config = dict(
    horizontal_flip=False,
    upsampling='pixel_shuffle',
    warmup_steps=550,
    adamw_weight_decay_other_params=0,
)
Rows from block 3 of a small image denoising model, named by matrix and row number. Each number is 128 + 32 x the weight over its row's rms, rounded and kept within 0 to 255. All counts start at 0.
After each channel's rows are labels from the 100 images, of 14976, where the channel reaches its highest value: "top examples" is what is common among them. Only what is clearly more common there than usual is listed. The data: gratings and oriented noise at many angles and scales.
# conv: 3x3 conv (model.enc.1.1.conv.weight, 128x128x3x3, each kernel summed), inputs 0-127

conv.56 [147 130 138 103 122 140  75  71 117 162 152 138 142 158 157 101 101 123 123 140  91 158 132 142 155  90 129 134 129  89  61 153  82 154 186 119 126  79  67 128  60 124 111 121 115 128 156  60 149 156  78 141 149 136  87 191 150 138 160 138 211 122 128 131 113 124 213 106 125  95 121 145 122  98 108 114 108 129 120 166 161 114 140  80 134 143 119  87 106 196 105 121 111  71  96  57 114 145  85 130 115  96 102 102 151 127  95 148 128  95 104 157  90 119 125 117 138 127  82 144  98 103  54 145  83 201 100  83]
top examples: dashes; stripes at 165 degrees; stripes at 0 degrees

conv.28 [139 130 141  87 129  71 163  83 127  71 146 135 171  87  95 122 122 194 188 186 146 136 129 119 157 103 119 137 131 114 151 142  75  30 171 122 123  99  76  88 101  20 101 136 134 131 109 146 148 162 151 133 144 117 109  49 161 115 158 134 184 146 163 159 132 128  76  96 117 173 116 116 117 158 154 141 137 129 100 154  90 175 167 107 136 123 132  87 107 188 108 131 124  68 133 103 157 139 153 114 143 115 129  98 140 133  63 149 124 171 137 151 146 112 145 115 109 115 120 150 112 147 152 171 101  87 150  53]
top examples: stripes at 0 degrees; sawtooth grating; stripes at 15 degrees

conv.4 [151 131 115 130 132 114  99 151 157 109 117 218 115 127 185 110 154 137 163 132 140 125 113 124 149 129 114 134 130 151 158 147 129  69  98 141 148 123 121 137 132 121 165  47 180 141 128  75  98 116 181 168 134 136 139 135 129 136  67 111 159 105 149 125 117 134 119 144  15 150 135 126 149 117 140  80 122 129 178  89 117  96 141 129 142 136  70 154 157 109   0 154  94 122 150 107 175 102  98 128 114 144 160 144 159 141 101 152 140 131 100 146 148 114 112 231 138 139 178 119 139  55 120 106 154 126 118 107]
top examples: coloured; dashes

conv.69 [163 131 109 108 129 134 114 170 102 131 131 192 131 143 120 129 133  96 129 164 122 148 129 126 215 134 153 142 128 116 153 139 131  99 156 117 140 140  90 130 143 126 172  51  67 138 132  82 121 110 119 127 134 122 136 162 119 130 136 137 179 113 106 133 141 136 139 137  92 146 209  99 137 228 118 149 111 127 146  72 117  88 158 132 167 113 140 151 123 134  10 142  40 107 169 109 113 148 128 130 116 128 101 137 153 136 112 126 114 110 149   0 140  42 131 142 121 131 184 126 130 114 118 121 121 110 137 124]
top examples: coloured; very coarse; coarse

conv.3 [141 133 123 120 142 110  74 120 126  88 146 140 153  56 157 109 142 147 181 167 154 154 104 115 132 120 115 133 130 136 103 112  84 152  66  77 107 117 110 168  68 186 124 127 100 130  56 115 138 140 120 152 128 144  95  99  71  92 133 143 170 180 110 125  93  77  62  91 110 200 126 117 111 141 131 142 147 129  83 138  91 144 107 143 125 101 133 119  84 167 120  92 121 118 136 104 200 116 213 117 106  85 118 130 136 173 127 145 112 132 119 144 210 124 116 120  80 105 121 110  61 133 122 171 131  34 135 172]
top examples: sawtooth grating; stripes at 45 degrees; stripes at 30 degrees

conv.9 [133 127 126 138 127 188  93 121 112 152 139 135 132 145 169 120 107  43   8  54  69 128 139 112 143 134 134 139 125 107 114 123 116 185 106 141 125 119 118 213  75 216 106 119 124 125  98 120 147 155 129 126 127 139  56 225  73 120 151 132 157 159 120 100 160 177 207 114 121  85 106 123 138 109 150 152 133 128  93 142 167 111  73 121 103 119 122 124 122 167 107 111 127 133 122 130  98 102  97 123 127 120 101 130 142 152 168 144 133 128 110 139 135 115 132 117 133 134 113 121 133 119 129  96 124 207  51 158]
top examples: sawtooth grating; stripes at 150 degrees; stripes at 165 degrees

conv.113 [134 117  95 108 123 125 120 112 173 164 125 143 105 125 121  90 105 143 150 151 156 156 123 156 147   0 117 140 116 159 119 154  92 136 139  93 120 127  90 141  76 139 152 124 113 117 115 116 118  94 130 133 136 124  85 133 149  95  87 109  66 108 121 178 119  84 117  87 125 118 133  70 124 142 140 125 157 119 110  88 137 158 132  98  83 133 161 110 199 105 135  96 137  78 141 104 112 100 104 118 121  68 134 128 136 158 104 118 104 134 133 134 127 133 193 134 157 169  79 100  65 154 106 129 156 128 138 114]
top examples: dashes; stripes at 165 degrees; stripes at 0 degrees

conv.62 [112 131 120 108  37 122 116 154 120 144 131 142 157 126 154 121 117 126 127 133 151 152 115 200 124 118 117 126 132 140 130 118 128 141 136 134 124 128 138 150 139 120  16 123 135 133 134 142  13 244 142 131 128   0 143 126 123 119 149 128 119 124 166 124 128 143 137 133 135 130 128 121 206 133  94 119 182 133 140 101 131 113 130 198 114 118  93  41 131 126 155 140 146 158 167 136 131 138 123 154 143 123 141 126 108 217 123 132 126 111 133 129 117 128 126 136 115 126 127 128 112 180 106 133 113 139 128 133]
top examples: very coarse; sine grating; stripes at 135 degrees

conv.117 [ 97 138 158  67 152  95 129 121 144 120  54 153  78  95 144  15 120 114 103 111 122 136 135  86 144  69 112  97 133  82 165 134  94  99 138  86 135 128 115 122 136  82 127 144 101 132 133 156  96 185 123 157 114  68 124 112 104 117 121 135 185 121 114 193 118 112 114  82 121  92  80 160 121 148 140 160  73 132 138 117  94 158 117 118  84 111 148  88 115 151 102  41 140 128 112 135  98  73 111  67 132 128 153 184 120 130  83 129 132 130 154 131 128  61  86  56 169  97 134 149 121 139 138  65 142 120 130  89]
top examples: sawtooth grating; stripes at 90 degrees

conv.21 [143 127 137 113 101 130 145 186  79  85  91 153 105 105 151 112 107 134 136 165 110  46 110 120 144 120 127 207 123  88 157 109 195 176 141 176 157  67 177 101 174 151 126 174 161 127 133 161 166 152 150 113  79 115  87 124 174 116 146 110 125 136 106 157 114 109 167 181 145 163 139  87  73 155 118  80 102 123 117 128 142 126 135  73 119 126 112  93 139 118 156 157 152  84 138 156 162 188 139  76 142  93 134 131 166 115 172 120  95 113 151 145  93 151 122 144  60 100 123 132  79 150 114 147  32 146 124 190]
top examples: coloured; dashes